From a checkpoint of a small multi-label image tagger.
Model: 4.99M parameters, 32-pixel images, activation swiglu, patch size [2, 2], depths [2, 4, 2].
Training: adamw at rate 0.0014, 19100 steps.
Data: trained on pixel-art sprites of 400 made-up characters on tiled backdrops, 98750 training examples, 49.5 epochs.
Rows from block 2 of a small multi-label image tagger, named by matrix and row number. Rows with one number belong to one neuron. Each number is 128 + 32 x the weight over its row's rms, rounded and kept within 0 to 255. All counts start at 0. After the name is the row's rms in percent of the matrix's.
After each neuron's rows are labels from the 100 images, of 14848, where the neuron reaches its largest size: "strongest on" is what is common among them; "colour at peak" is the nearest of a few named colours to the mean colour under the peak. Only what is clearly more common there than usual is listed. The data: pixel-art sprites of 400 made-up characters on tiled backdrops. In brackets: how many of the 100, against the usual share in percent.
# gate: MLP gate (model.blocks.2.mlp.gate.weight, 384x192), inputs 0-63
# fc1: MLP up (model.blocks.2.mlp.fc1.weight, 384x192), inputs 0-63
# fc2: MLP down (model.blocks.2.mlp.fc2.weight, 192x384, transposed), outputs 0-63

gate.365 092 [145 153 186 179 152 217 142 121  91 153 167 158 145 164 122 140 115 146  54 118 133 165 154 105 141 116  76 166 133  60 165 113 122  81 165 190 129 102  88 158 140 181 133  90 111 188 113 105 130  79 107 133 217 161 138 152 208 154 134 178 145 166 166 178]
fc1.365 087 [ 77 119 117 140 110 119 150 176 102  56 118  86 106 166 146  84 170  88 174 132 133 116 148 165 194  57 174  93  95 139 114 129 161 133 114  79 163 168 160  69  74 159 126 168 120 115 127 126 159 109 161 166 116 146  90  77 164 139 125 136 130 116 105  92]
fc2.365 087 [104 100 114 175 170 120 210 147 126  80 191 129 111  99 113  88 145  93 134 133 131 137  96 115 134  75 166  99 121 158 159 170 159 140  83 140 150 125 125 143  78 216 158  97  88 159 127 156 131 138 144 180 102  43 128 123 132 161  86 140 118 128 105 132]
strongest on: yellow (44 vs 8.6)
colour at peak: brown (46 vs 22.2)

gate.176 099 [133 165 171  48 102 126 132 101 174 133 102  82  86 187 135 160 120 120 115 134 130 161 175  32 120 138 107 176 122 115  62 111 130 188 130 185 158 120  93 106 141 141  97  98 202  98 119  29 116 109 123  93 144  98 158 180 171 133 136 106 100 144 154 150]
fc1.176 120 [102  81  59 146 122 124  98 147 102  89 129 168 147  79 153 124 121 131 149 133 137 107  90 190 137 130 185  89 132 182 175 144 114  51 162  70 111 144 171 167  99 118 144 131  76 119 136 230 131 114  79 115 157 164 135  44 100 101 126 152 203 118 122 109]
fc2.176 116 [111 155 164 121 146 136  96 120 186 140 103  63  56 161 110 152 106 138 135 145 128 116 163  90 123 138  97 148 137  70  20  90 166 198  67 137 147  80 169  99 161 112 110 109 147  86 110  67 107 164 152 131 116 112 127 210 151 114 131  73 105 124 161 126]
strongest on: yellow (76 vs 8.6)
colour at peak: yellow (68 vs 0.5)

gate.17 092 [ 70  91 120 112 137 165  98 136 155  93 154 138  86 154  46 161  94 146 154 144 167 102 100 106 106  95 145 148 113 142  94 121 107 101 128 158 165  77  93 160 121 156 120 143 148 161 117 141  68 156  85 134 206 140 121 150 186  91 151  67 122 132 192 187]
fc1.17 092 [161 112 154 103 121 147 128 101 141 179 144  89 164 139 112 182 121 178 128 146  89 119  82 165 142 162 103 153 157 103 173  86 169 116 133 151 170  73 155 198 104  34 100 114 116 150  79 127 115 141  96 100  76 147 143 118 180  82 147  91 171 106 139 137]
fc2.17 089 [129 164 140 147 137  85 101  70 158 100 105 141 144 126 114 122 177 153  57 144  97 137 122  87 119 127 121 121  88  55 149 123 152 145 130 118 121 102 138 129 203 142 142 132 161  91 116 139 131 122  98 175 158 134  92 106 133  79  56 147 109 194  87 130]
strongest on: yellow (34 vs 8.6); orange (29 vs 8.3)
colour at peak: brown (53 vs 22.2)

gate.161 093 [ 85  96 100  90 134 150 104 110 140 129  92  80 135 127 102 154 100 153  73  74 126 166 113 158 199 168 109 126  92  68 171 101 110 139 145 115  83 150 182 120 141  86  84 176 114 113  90 140 132 118 113 135  93 152 144  73 121  53 119 125 134 133 145  84]
fc1.161 108 [123 135 142 117 145 134 154  97 142 131 122  99 147 122  99 144 104 144  93  87 116 182 123 128 146 187 139 119  97  81 185 163 113 158 149 140  68 166 165 133 144  80 110 198 118  87 101 122 173  92 143 151 130 145 141 100 101  96 114 168 100 144 122  72]
fc2.161 107 [162 120 158 118 163  86 138 135 148 109 110 149 169 159 120  84 102 108 142 153 117 187 111 117  86 167 154 107 134 104 121  79 107 156 235 100 139 158 142 160 127  86  88 179  53 116 119 148 140 117  66 104  73 158 133  70  99 173 121 152 138 105 151 150]
strongest on: black (55 vs 8.5)
colour at peak: grey (64 vs 26.8)

gate.341 093 [ 51 107 175  83 113  90 192 129 197  85 137 109 161  74 129 142 141 166 152 167 108 159 140 130 174 120 130 164 145 148 144 110 115 126 105 142 174 179 134  91 143 111  95  84 109 149 123  80 131 207  90 162  94 112 165 135 155 125 157 169 112 123 141 128]
fc1.341 095 [156 172 122  90 198 126 140  89 180 132 185 150 103  69 150 126  94 169 124 162  50 146 139 143 135 156  65  94 129 124 113 121 143 124 147 161 130 118 118  99 117 104 105 125 116 180  49 157 109 188 195 141 102 106 176 165 147 175 113 126 157  69 140 127]
fc2.341 097 [102 119 125  75 113 115 134 128 138 123 148 174 187 110 130 188  58 128 201  96 141 142 152 105 130 129  99 130 103 149 168  95  86 110 129 166 163 150  82 159 134 173 102 160 117 161 131 166 107 127 100 133  82  81 193 154 123 161  91 201 140 129 127 189]
strongest on: grey (27 vs 8.3); black (25 vs 8.5)
colour at peak: grey (57 vs 26.8)

gate.308 113 [102  96 168 141  91 100 144 201 107  91  96  97 147 148 177 149 179 110 117 120 119 138 144  94 124 105 106 179  99 139  96 110 158 122 110  72 156 130 136 113 200 171 119 109 127 129 147  74 129 161 117 128  89 142 141  96 146 154 161 161  73 172 181 146]
fc1.308 107 [109  80 169  89 101 113 129 165 161 133 100 106 143 173 141 117 131  87 153 149 151 155 151  77 131 121 170 169 119 116  66 106 102 129 131 110 140 130 120  90 197 151 118 100 136 107 177  85 141 162 146  78 116 220 144 142 122  86 200 156  92 122 181  99]
fc2.308 103 [104  96 156 116 103 100 142 140 127 133  95  91 153  86 152 109 193 146 106 162 102 210 172 112 144 105 137 140 156 128 125 112 158 192 131 100 153 175 142  66 137 131  92  89 133 185 159 102  79 166 188 115 115  90 143 113  87 191 140 164 107 133 107 111]
strongest on: large (89 vs 39.4); black (30 vs 8.5)
colour at peak: brown (61 vs 22.2)

gate.346 082 [102 166 146  57 185 176 116 116 116 111 149 119 129 183 146 179 100  52 143 147 161 117 131 181 132 140 101 131 166 104  87  55 144 161 125 150  88 107 194 136  73  58 115 118 106  67 108  72 109 158 131  96  61 153  81  90 122  94 106  49 111 108 105  98]
fc1.346 089 [165 119  86  70 193 134 105  91 108  95 182 137 112 136 160 165 136  53 150 195 167 126  84 182  98 138 139 123 118 138 114  81 143 146 155 175 100 141 153 128 149  78 119 120 120 112 131  79 154 149 138 100  70 192  86 138 122  90 133  88 113 112 118 132]
fc2.346 085 [ 90 168 121 118 125 144 109 107 163 122 136  53 141  80 145 159 135 147 126 129 122 111 125 151 160 109  59 151 166 137 130 182 143 124 234 113 163 146 169 116 155 141 131 152 142  83 129 126 140 132 173 117 128  69 137 152 162  94 126  87 155 122 157  70]
strongest on: pink (72 vs 8.7); white (25 vs 8)
colour at peak: brown (48 vs 22.2)

gate.362 093 [122  76 117 105  90 138 115 176 164  73  90  89 116 120 108 115 168 141  73 188 139 121 109 118 151 108 112 187 119 105 119  86 140 144  88 113 141 124 177 132 182 106 121  70 157 165 154 103  77 165 124 130  85 178 123  77 112 121 142 141  81 164 140 121]
fc1.362 092 [153 147  81 119 194 132  42  65 141  94 170 153 106 115 105 165  74 158 161 118 168 165 131 150 123 163 153 113 114 134 197 143 153  90 172 161 138 160 110 144  79 120  83 152 120 156  81 150 116 162 130 144 182 123 114 147 117 105  86 179 187 175 111 177]
fc2.362 094 [143 176  91 131 138 148 107 106 121 139 144 130 131 103 119 142 111 131 120 147 126 129 111 167 161 137  79 129 105  78 150 219 124 132 202 148 118 145 149 194 103 138 152 162 124 157 137 150 128 132 120 132 138 105  68 154 127 133  56 139 110 155  41 158]
strongest on: brown (28 vs 7.6)
colour at peak: grey (64 vs 26.8)

gate.66 081 [125  62  84 141 139 126 122 133 134 111 109 112  91  83 106 169 139 145 156 128  84 101 148 142  51 101 139 111 148 187 123  83 135 127 145 143 150 179  54 124 195 123 104 107 130 181  82 113 125  49 125 135 162 115 149 136 101 148 201  95 144  94 172 190]
fc1.66 081 [196  77 104 103 122 182  99 102  62 113 128 153 111 143 181 142  78 178 125  86 133  62 157 135 138 118  51  89 167 131 139 119  93 120 143 147 138 132  92 149 159  94 134 163 155 122 150 108 165 143 131 136  92 187 139 168  59 109 173 134 156 141 101 138]
fc2.66 084 [140  69 117 153 157 139  85 158 176 145  87 183  87 101 157  97 118 212 145 148 106  73 132 164 120 161 148 109 160 189  74 180 116 111 103 102 116 140 117 132 115  41 109 117 124 120 140 136 109 137 135 106 149 153 144 130 104 172 149  55 105  73 128 155]
strongest on: pink (76 vs 8.7)
colour at peak: grey (66 vs 26.8)

gate.354 095 [161 149  90 118 143 151  74  99 102 136 122 133 154 126  90 173  68 121 111 103 215  86 122 125  88 211 129 131 159  98 166 115 112  85 108 158  93  87 131 216 164  72 137 185 113 126 125 138 147  60 118 157 138 153 139 118 139 136 129  86 171 107 181 165]
fc1.354 101 [ 98 138 134 111  82 140 150 156 115  96 114  86 120 123 142 165 101 142 125  89 140  86 169 106 157 162 120 107 165 115  83 137 130 123 131  76 114 111 111 145 168 123 179 130 155 110 104  97  71 126 116 127  74 107 138  93 132 165 135  99 152  92 160 125]
fc2.354 097 [117 102  93  93 117 160  98 146 112 102 106  92  86 104 182 100 148 128 141  80 167  78 145 122 121  99 159 138  86 120 116 149  36  94 238 165 141 112 106 147 105 145 207 119 157 137 184 108 133 112 147  65 195 140 157 165 126 118 137 106 146 119 149  52]
strongest on: grey (83 vs 8.3)
colour at peak: grey (67 vs 26.8)

gate.261 101 [ 97 148 122 139 105  90  95 208  81 116 151 146 173  89 148 140 165 128 112 128  96 101 144 114 150 106 120 141  80 107 121 115 169 128  74  67 187 100 125 207 176 146 171 127 147 154 156 129 119 130 112 174 109 128 105 112 145 168 144 124  85 155  92 198]
fc1.261 101 [131 140 113 118 125 136 138 134 115 119 153 157 106 119 113 119 128 130 125 113 156 101 127 148 141 110 164  66 127 145 141 115 161 105 124 103 173  77  95 112  90 142 109 139 171 114  78 120 108 123 114 153 175  61  87 126 169 205  81  85 112 116 129 163]
fc2.261 096 [163 201 111 171 126 145 152 115 140 124 113 224 143 168  76 126  88 130  85 111  63 117  87 138 156 129 105  91  83 172 120 125 171  91 122 135  97  96 151 138  87 151 150 152 115 139 149 172 104 105  60 134 172  99 111  89 122 135  71  63  78  95  86  92]
strongest on: brown (45 vs 7.6)
colour at peak: grey (71 vs 26.8)

gate.303 123 [177 141 160 142 145 118 118  93 108 189 140 109 159 128 126 187 125 129 140 136 161 118 125 154 123 130 103 146 115 126 135 131 113 110 147 231 148 151 106  78 140 130  61 137 117  97 115 103 121 151 193  92 139 139 108 156 149 155 155  97 133 135 131 148]
fc1.303 125 [ 89 150  82  78 178 184 165 174 117  73 213 134 105 135 141 106 148  91 158 155 109 124  96 142 108 146 145 144 127 140  94  90 101 153 154  86 138 133 174 183  96 123 141 127  57 154 129 168 116 117 125 124  73  84  86  58 144  99 132 105 139 102 175 106]
fc2.303 116 [142 129 139 145 116 147 111  63 137 182 115 113 168 113 125 121  70  87 127  50 134 132 128 132 144 172 126 125 151 123 162 218 108  98 145 192  92 107 124  96 170 116 149 157 128 140 104  74 136 115 141  93 101 137 137 162 156 113 130 112 156 108 115 156]
strongest on: pink (59 vs 8.7); white (35 vs 8)
colour at peak: pink (49 vs 16.7)

gate.156 107 [154 147 122 170 158 105  97 143 193 126 158 200 122 145 147 104  91 144 108 123 110 217 156 109 149 145 142  79 103 113 124 149 195 103 100 100 153  97 173 125 160 173 119 101 145 121 126 125 126 192 111 189 130 157 174 145 101  97 103 183 146 138 158 161]
fc1.156 115 [168 176 100 171 133 123 125 156 157 119 151 205 105 106 142 116 110 142  90 113  96 214 165  91 142 135 130  97  92 110  78 126 201 134 117  95 138 143 172  82 176 193 107 107 148 140 115 151 111 153 143 214 116 140 150 147 116  97 117 180 121 122 121 153]
fc2.156 111 [156 134 108  63 114  75 118 161 136 158 134 161 138 111 130 183 136  83 118 100 137 118 100 124 107 182 155 121  95 131  97 120 136 102 230 129 125 165  98 135 159 141  77 130 154 127 174 186 130 120 150 113 141 132 104 139 108  98 160 166 137 134 125  99]
strongest on: brown (100 vs 7.6)
colour at peak: brown (100 vs 22.2)

gate.129 106 [ 98 111 134 131 118 110 107 134 211 140 122  90 106 163 123 146  85 101 134 198 141 166 143 155 177  73 123  99 114 127 148  82 133  99 155 140 142 156 106 113 112 182  93  86 173 144  85 135  51 156 135  57 150 105 169 130 144 192  91 109 133 146 125 169]
fc1.129 113 [154 129 134 138 156 185 161 132  92 156 169 130 141 140 115  79 168 136  62 120 146 164  94 144 169  80  99 115  64  89 145  93 112 122 139 198  88 126 152 145 170 101 122 148  95 153 127  72 107 139 128 128 109 142  97 154 112 139 109  97  38 196  93 112]
fc2.129 106 [144 109 117 121  78 123 135 134  30 174 128 109  84 146 147 176 196 131 116 129 137  97 138 173 149  96 130 121 150 164  98 164 119 105 100 158 172 112  85  90 102 133 130 101 142 153 175  98 188  98 172 116 120 160  94 156  58 102 164 114  99 125 113 100]
strongest on: white (55 vs 8)
colour at peak: grey (76 vs 26.8)

gate.298 098 [124 137 115 132 166 163 179 118 114  73 174 134  90 178 133  71  94 123 139 136 138 142 132 146 109 154 138  72 143 142  98 131 123 142  94  91 101 126 134 156 126 128 117 173 122  91 137 114 185 150 145 203  78 125 117  83  91 126 139 135 121  65 161  81]
fc1.298 092 [140 110 144 174  55 132 160 159  82 131 104 154 143  86  85  94 165 170 111  97 147 132  97  94 138 124 113 206 130 139 126 199 140 126  62 170 100 138 133 162  95 112 184 181 179 180 154 103 151 137 156 171 164 152 119 144  95 172 109 152  49 179  82 132]
fc2.298 087 [135 115 140 155 130 106 127 101 137 183  78 125 149 133 130 146  98 148  91 151 106 137 142 128 104 133 111 166 158 126 147 123 133  90   9 127 162 102 102 126 178  83  94 119 146 155 125 139  94 158  82 100 138 132 159 146 139 153 138 151 134 155 139 179]
strongest on: grey (91 vs 8.3)
colour at peak: grey (96 vs 26.8)

gate.64 108 [116  73 125 159 188 183 171 161 106 126 190 149 130 142 144  89 120 146  99 149  94 125 101 153 156 113 111 130 118 117 121  98 123  90 180 158 159  87 175 140 115 120 136 120  59 140 105 136  75 129 100 148 109 119  89  96 174 133 158 133 149 104 210 154]
fc1.64 109 [149 117 129  99  83 119 130  77 115 166 141 109 158  39 176 169 136 157 136  92 169  93 125 143  90 173 135  88 193 132 155 194 132 113 160 158 147 104  86 151 138  93 103 160 122 107 105 129 177 144 147 109  83 175 170 137 117 117 204 106 154  72  97 137]
fc2.64 117 [145 162 202  91  44 155  60 101 186 123  85 108 127 159 150 177 164 153  97 133 127 146 151 144 129 137 106 107 121  81 145 143 131 119  97 131 193 120 107 170 112  94  81 113 119  35 102 147  74  77  81 100 165 178 136  91 143  68 143 126 176 123 108 107]
strongest on: pink (33 vs 8.7); white (25 vs 8)
colour at peak: grey (55 vs 26.8)

gate.29 101 [116 122 129 165 112 100 127 139  99 200 116  97 118 128 166  85  50 154 126 118  86 149 129  97 120 139 101  72 115 117 101 124 165 102 140 158 154 152 121 115 189 108  85 175 140 126  78 114 188  43 119 144 112 107 142 115 120 182 132 129 164 117 145 207]
fc1.29 108 [132  92 174 121  65 134 140 133 113 188 144 155 105 122 191  63 102 161 139 165 142 178 128  95  93 105 148 121 120  96  82 154  85 134 144 126 162 158 127 138 169 110 162 147 137 130 160  99 176  72 113 150 148  67  81  89  87 165 136 133 106 107 104 143]
fc2.29 103 [108 136 103 126  73 106 107 112 153 119 126 148 112  92 189 108 172 160  85 117  99 100 118 181 197 120  81 142 146 118  94 155 106 124 255 111 122 116 151 128 145 125 148 160 163 112 132 141 119  93 159 149 112 131  90  86 110 112 121 127 127 112 133 114]
strongest on: brown (36 vs 7.6)
colour at peak: grey (91 vs 26.8)

gate.91 090 [152 140 106 159 106 152 183 168 105 127 172 148  90 147 140 144 199 106 135 168 136 124  91 146 133  27 137 156 118 165 135 149 134 127 137 139 178 165 102 148 130 177 103  99 131 186 149 148 128 133 131 129 114  70  75  82 101 155 103 150  99 157 113 118]
fc1.91 093 [115 115 102  47 165 106  74 164 119 155  75 123 162 155 110 179 126 123 154 139 126 101 139 108 106 164  99 115 132 136 109  28 108 111 184  75 132 108 100 174 148  94 105  99 153 103 139 161  82  98 117  94  93 162 139 122 138  74 138 131 180 171 185 178]
fc2.91 091 [150 143  64  94 113 121 166 152 123 105 139 135 130  96 162 133  97 131 191 125 141 116 119 115 113 158  94 100 107 109 141 146 117 136 232 144 126 132 106 162 104 165 147 152  88 139 157 192 151 158 101 128  94  84 167 150  99 161 177 157 178 107 131 114]
strongest on: grey (79 vs 8.3)
colour at peak: grey (76 vs 26.8)

gate.100 094 [103 115 102  93 129 123 120 152 187 102 132 150 138  95  96 161 148 152 113 174 122 133  75 177 147 121  95  93 144 152  94 131 145 175 126 124 143 192 170 112 169 116  87 123 159 200 118 160  61 152 131 132 123  65 119  57  87 174 132  58 112  90 140 121]
fc1.100 102 [148  86 128 131 160 163 137 143  64 157 127 162 214  96  82 180 120 143 138 125 188  97  94  91  79 158 123 137 173 146 159 138 127 112 135 137 112  61 105 188 132  83  90 182 166 146 136 138 166 110 125 161 102 191 156 153 128 103 163 150 119 150 175 122]
fc2.100 099 [113  89 104 120 135 151  71 138 144 101 134 133 133 113 149 130 227 161  83 109 150  83 152 137 138 109  84 105  65 152 158 118 138 131 130 103 159 137 170 160 118  77 100  81 118  66 149 117 162  88 169  84 185 191  88 129 118  78 104 133 139 186  78 102]
strongest on: yellow (63 vs 8.6)
colour at peak: brown (77 vs 22.2)

gate.318 092 [178 116 102  93  91  83 108 149 101 120 125 153 181  94 150 137 164 144 174 134 156 107  90 130 195 133 118 135 159  90 163 143 137 141 165 156 105 187 125 156 160  86 125 153 157 136 145 128 148 130 190 141  54 165  71 144 108 141 140 154 139 151  98 102]
fc1.318 078 [153  86 136 102 165  58 108  92 146 166  73 133 142 126 191 115  75 154 139 168 108 167 130 154 143 130 160  64 137 109 173  81 129  72 161 104 126 178  92 107 162 106  77  67 147 110  91 146 128 154 129  89 138 151 141 138 118 142 145 106 204  94 148 113]
fc2.318 093 [115 156 111 106  82 115 115 184 126 102 115 143 150  72 103 151 106 120 170 130 171  81 122  97 157 153 146 120 137 119 140 241 105 152 207 153 107 121 131 144 113 162 158 157  83 135 133 180 121 185 158 150 117  95 165 154 119 146 166 105 140 100  89 111]
strongest on: pink (48 vs 8.7); blue (32 vs 8.4)
colour at peak: blue (32 vs 1.3)

gate.71 113 [136  95  79 134 131  93 114 122 167  93 130 129 122 127 100 154 119 156  66 155 110 114 123 167 101  96 148 102  99 156 100 138  78 129 162 138 165 171 108 134 173 164 120 195 149 146 106 142 110 128 117 103 162  53 125  82  97 169 115  74 119 111 134 133]
fc1.71 113 [ 93  73 135  84 106 178 123 137  99  90 130  85 127 156 127 142 100 157 158 116 176 100 125  86 186 102 114  90 161 158 152 106 102 118 156 110 162 103  82 139 140 104  89 182 211 125 115 130 167 118 126 152 171 155  97 125 124 151 116 181 170 166 182 113]
fc2.71 118 [104 140 123 128 131 141 138 183 200  81 113 139  61 117 163 109 116 112  97 109 137 141 139 141 135  93 112 126  80  92 133 136 109 133 137 138 138 190 152  70 103 116 106  95 128 105  85  94  56 125 138 111 154 100 131 105 179 177 132 113 129 125 168  98]
strongest on: large (88 vs 39.4); black (60 vs 8.5)
colour at peak: brown (82 vs 22.2)

gate.253 130 [137 126  92  43  59 131 104 165 138 119 121 143 132 136 179 145 158  98 104  80 164 125 195 126 122 146 173 165  80 107  97 149  68  82 190 152 145 162  99 204 130 122 153 118 134 131 148 119  96  62 126  34 130 156 146 150 133 117 127 150 137 163 140 188]
fc1.253 116 [130 121 114 147 198  87 138 118 146 117 182  90 141 129 139 125 132 143 158 149  62 154  98 135 119 132 124  71 130 104 169 103 167 138 175 122 137 151 109  66 169 141  78 130  51  98 100 135 179 137 178 173 115 150 123 184 150  78 170 150 189  99 120 113]
fc2.253 110 [113 117 103 135  52 114  83  83 163 105  92 147 134 115  41 130 100 183 127 136 117 106  68  96 119 156  89 143 178 105 112 154 110 134  52 106 138 115 151 160 106  59 155 201 154  99 161 119 144 129 121 239 127 143 102 103 143 143 135 112 145 116 127  97]
strongest on: large (74 vs 39.4); white (41 vs 8); pink (33 vs 8.7)
colour at peak: brown (56 vs 22.2)

gate.11 088 [104 121 115  57 105 163  99 180 160  64 155 136 125 144  73 189 139  98 125 114 202 142  78 128 183 105 175 131 136  81 114  90 113 180 118 143  64 135 134 135 137  85 102 189 145 138  98 124  75 122 134  71 119 188  88 128 109 101 110  69  96 152 130 115]
fc1.11 092 [ 87 114 175 153 103  91 112 110 137 158 108  89 119 178 154  45  67 198 109 105  79 121 199 117 155 150 114 107 126  85 117  98 116 135 121  63 157 127 131 101 112 113 214 101 110  99 159 139 147 109 122 109 122  79 128  98 131 110 139 154 175  97 140 127]
fc2.11 094 [145  53 154 163 106  67 123 175  89  92  97 156 121 131 107 126 160 131 117 149 123 145  94  77 124  92 191 153 169 129 136 166 117 142  36 153 172 138  82 146 130 156 151 150 131 147 148 120 164 155 105 177 106 168 102 121  75 131 161 163 125 166 127 146]
strongest on: white (94 vs 8); large (80 vs 39.4)
colour at peak: pink (39 vs 16.7)

gate.63 105 [153 118 126 149 155 148 117 136 151 147 142 137 186  60 145 124 108  93  85 178 149 169  99 102 112  97  86 101 162  89 175 104 128 122 146 166 133 125 104 138 225 146 132  87 137 170 135 122 105  96 183 205 156 127  95 119 123 153 171 143 131 106 105 191]
fc1.63 111 [122  91 118 119  76  92 163 162 154  95  99 152  99  90 151  68 122 116  81 118 130 129 155 155 168 127 193  84 135 151 102 175 114 147 111 146  75 117 148  63 116 101 163 144 143 126 114  83  99 149 132  99 142 165 126 112 109 103 133 101  95 112 137  88]
fc2.63 112 [ 64 177  98  87  92 177 150 187 167  73 111 153 123 169 190  65 169 104  95 123 162 132 127 138 192 140 114 171  67  69 160 136  94 141  91 129 128 116 169 137  82 124 148 117 111  76 122 126  76 170  72 124 129 139  98  76 137 117  96 121 128 167 160  99]
strongest on: pink (30 vs 8.7); black (25 vs 8.5)
colour at peak: grey (68 vs 26.8)

gate.311 109 [ 76  59 158 121 145 139 148  71 131 166 123  69 147 141 126 134 166 122 160 102 126 107 143 118 113 124 137 131 138 166 160 134  40  91 155 196 166 113 102 114  79 108 155 123  72 117 123  96 154 117 100  85 119 174 176 182 186  97 195 135 158 107 146 104]
fc1.311 112 [109  67 123  85 153 147 128 162  99 131  97 106 212 103  92 139 185  98 121 131 196  91 125 141 125  90 133 164 160 107 163 136  94 119 142 156 133 154 124 157 123  54 141 162 115 159 117 115 106  82 135 107 128 172  80 135 116 155 143 137 117 184 110 130]
fc2.311 106 [126 163  68 135 150 115 132 172 183 109 119 122 113 115 104 128  87  84 109 109 130 124 189 104 117 177 167 100 120 152 127 145 175 116 141 105  62 149 158 142 164 165 126 121 139 144 103 170 125 151 127 137 144 167 193 127 139  94 115 105 131 104 157 129]
strongest on: black (97 vs 8.5)
colour at peak: brown (78 vs 22.2)

gate.206 109 [128  68 174 166 124 178 181 119 162 175 141 131 141  57 105  84 151 134  97 173 151 142 144 166  52 121 174 144 147 182 122 120  77  84  99 208 145 114 113 116  90 101 178 102 119 177 143  90 122 163  76 130 150 160 174 165 100 128 165 129  47 103 143 103]
fc1.206 108 [170  86  79 133  78 157 113 146 149  77 138 182 110 113 156 145 133 131 114 111 149 135 151 163 180  72 133  53 102 139 108 141 170 113 122 100  65 176 164  91 175 151 124 158 135 124  88 158  93 107 147  77 156 170 126 135 110  88 159 112 159 152 137 104]
fc2.206 093 [129 139 147 172 118 150  90 104 123 120 140 135 104 166 154 144 149 164  73 147 135 140 120 119 104 119 113 147 119 100  99 156 140 131 210 140 169  78 160 153  84  86 132 120 138 109 141 105 148 115  74 124 139 145 104 130 139 128 126  62  98 151 111 158]
strongest on: large (71 vs 39.4); black (57 vs 8.5)
colour at peak: grey (91 vs 26.8)

gate.69 094 [165 166 104  84 120 195 123 110 134 131 178 171 105 196 165 153 123 144  95 139 121 152 121 144 165 142 109  58 113 134 131 104 163  99 113  44 124 120 126 157 126 150 106 135 124 149 109 132 118  91  98 158  82 155 100  80 120 126  80 134 149 115 174 138]
fc1.69 110 [136 141 134  65 197 108 141 133 132 187 149  88 127 145 132 151 141 100 186 161  53 108 151 137 114 155  93 102 135 146 106  66 154 166 186 120 144 175 115  82 166  58  71  82 128 152 102 161 119  90 164 104  48 166 117 107 110  66 113 136 161  98 152 157]
fc2.69 093 [138 133 126 121 106  96  89 143 144  93 150 125  83 121 173 171 107 148 157 105  93 134 115 142 131 107  96 105 157 128  88  85 150 136 255  94 149 145 141 133 114 145 123 104 114  87 199 160 125 128 141 125 129  83 116  97 114 149 181 129 170  93 115 101]
strongest on: grey (100 vs 8.3)
colour at peak: grey (66 vs 26.8)

gate.218 090 [159 144 134 196 139 156 167 125 112 172 134 147 125 122 105 100 102 158 125 106 152 125 111 118  72 185  89 136 198 144 136 152  99  70 129 183 133  83 142 164  92 124 114 155  98 134 156 161 170 165  90 169 108  95 155 134 163 172 163 137 104  92 164 154]
fc1.218 089 [112 133 150 131 129 153 148  91 167 101 126 144 147 117 117  88 143 114  96 149 201 160 134 116 147 112 205 164 122 116 161 206 156 115  66 131 136  52 141 144  94 138 188 151 134  84 171  92 159 147 113 127 188 136 133 126 144 127  93 157  70 146 100  88]
fc2.218 079 [117 138 135 156 111 117 148 123 111 151 125 120 138 140  81 148  98 116 146 157 133 121 109 132 138 139 162 146 127 118 147 114 111 105   0 120 150 116  94 124 155 146 114 135 121 203  85 139 139 164  98 151 120 161 180 163 123 145 140 173 151 122 161 153]
strongest on: grey (32 vs 8.3); pink (29 vs 8.7)
colour at peak: grey (57 vs 26.8)

gate.132 100 [119 177 141 115 163 151 116 104  45  62  99 120 145 164 127 143 179  90  82 123 130 106 102 145 148  71  81 164  68 114 106 122 177 120  79  75 133  69 112 118 155 118 139 158 157  63 142  81 139 119 120 140  87 126  89  77 161 137  97 122  88 187 121 131]
fc1.132 105 [ 81 141 115  73 165 170 166 107  88 126 143  54 165 102 154 197 173  26 116 136 159  91 117 162  99 133 145 115  97 124 135 113 144  97 145 106 128  43 102 135 166 112  99 130 134  87 100 125 145 124 121  97 105 153 140  87 172 110 121  86 142  95 139 123]
fc2.132 104 [100 148 144 194 107 183  83 167 187 140 103 160 148 180  73 100 106 154  64 126 124 129 145 147 179 107 129 119 127 100 166 123 144 122 152 153 109 140 203 152  95 179 129 128  72 123 188 134  78  71  87 144 165 130 143 125 160 116  98 103  94 160  69 117]
strongest on: large (65 vs 39.4); black (59 vs 8.5)
colour at peak: grey (60 vs 26.8)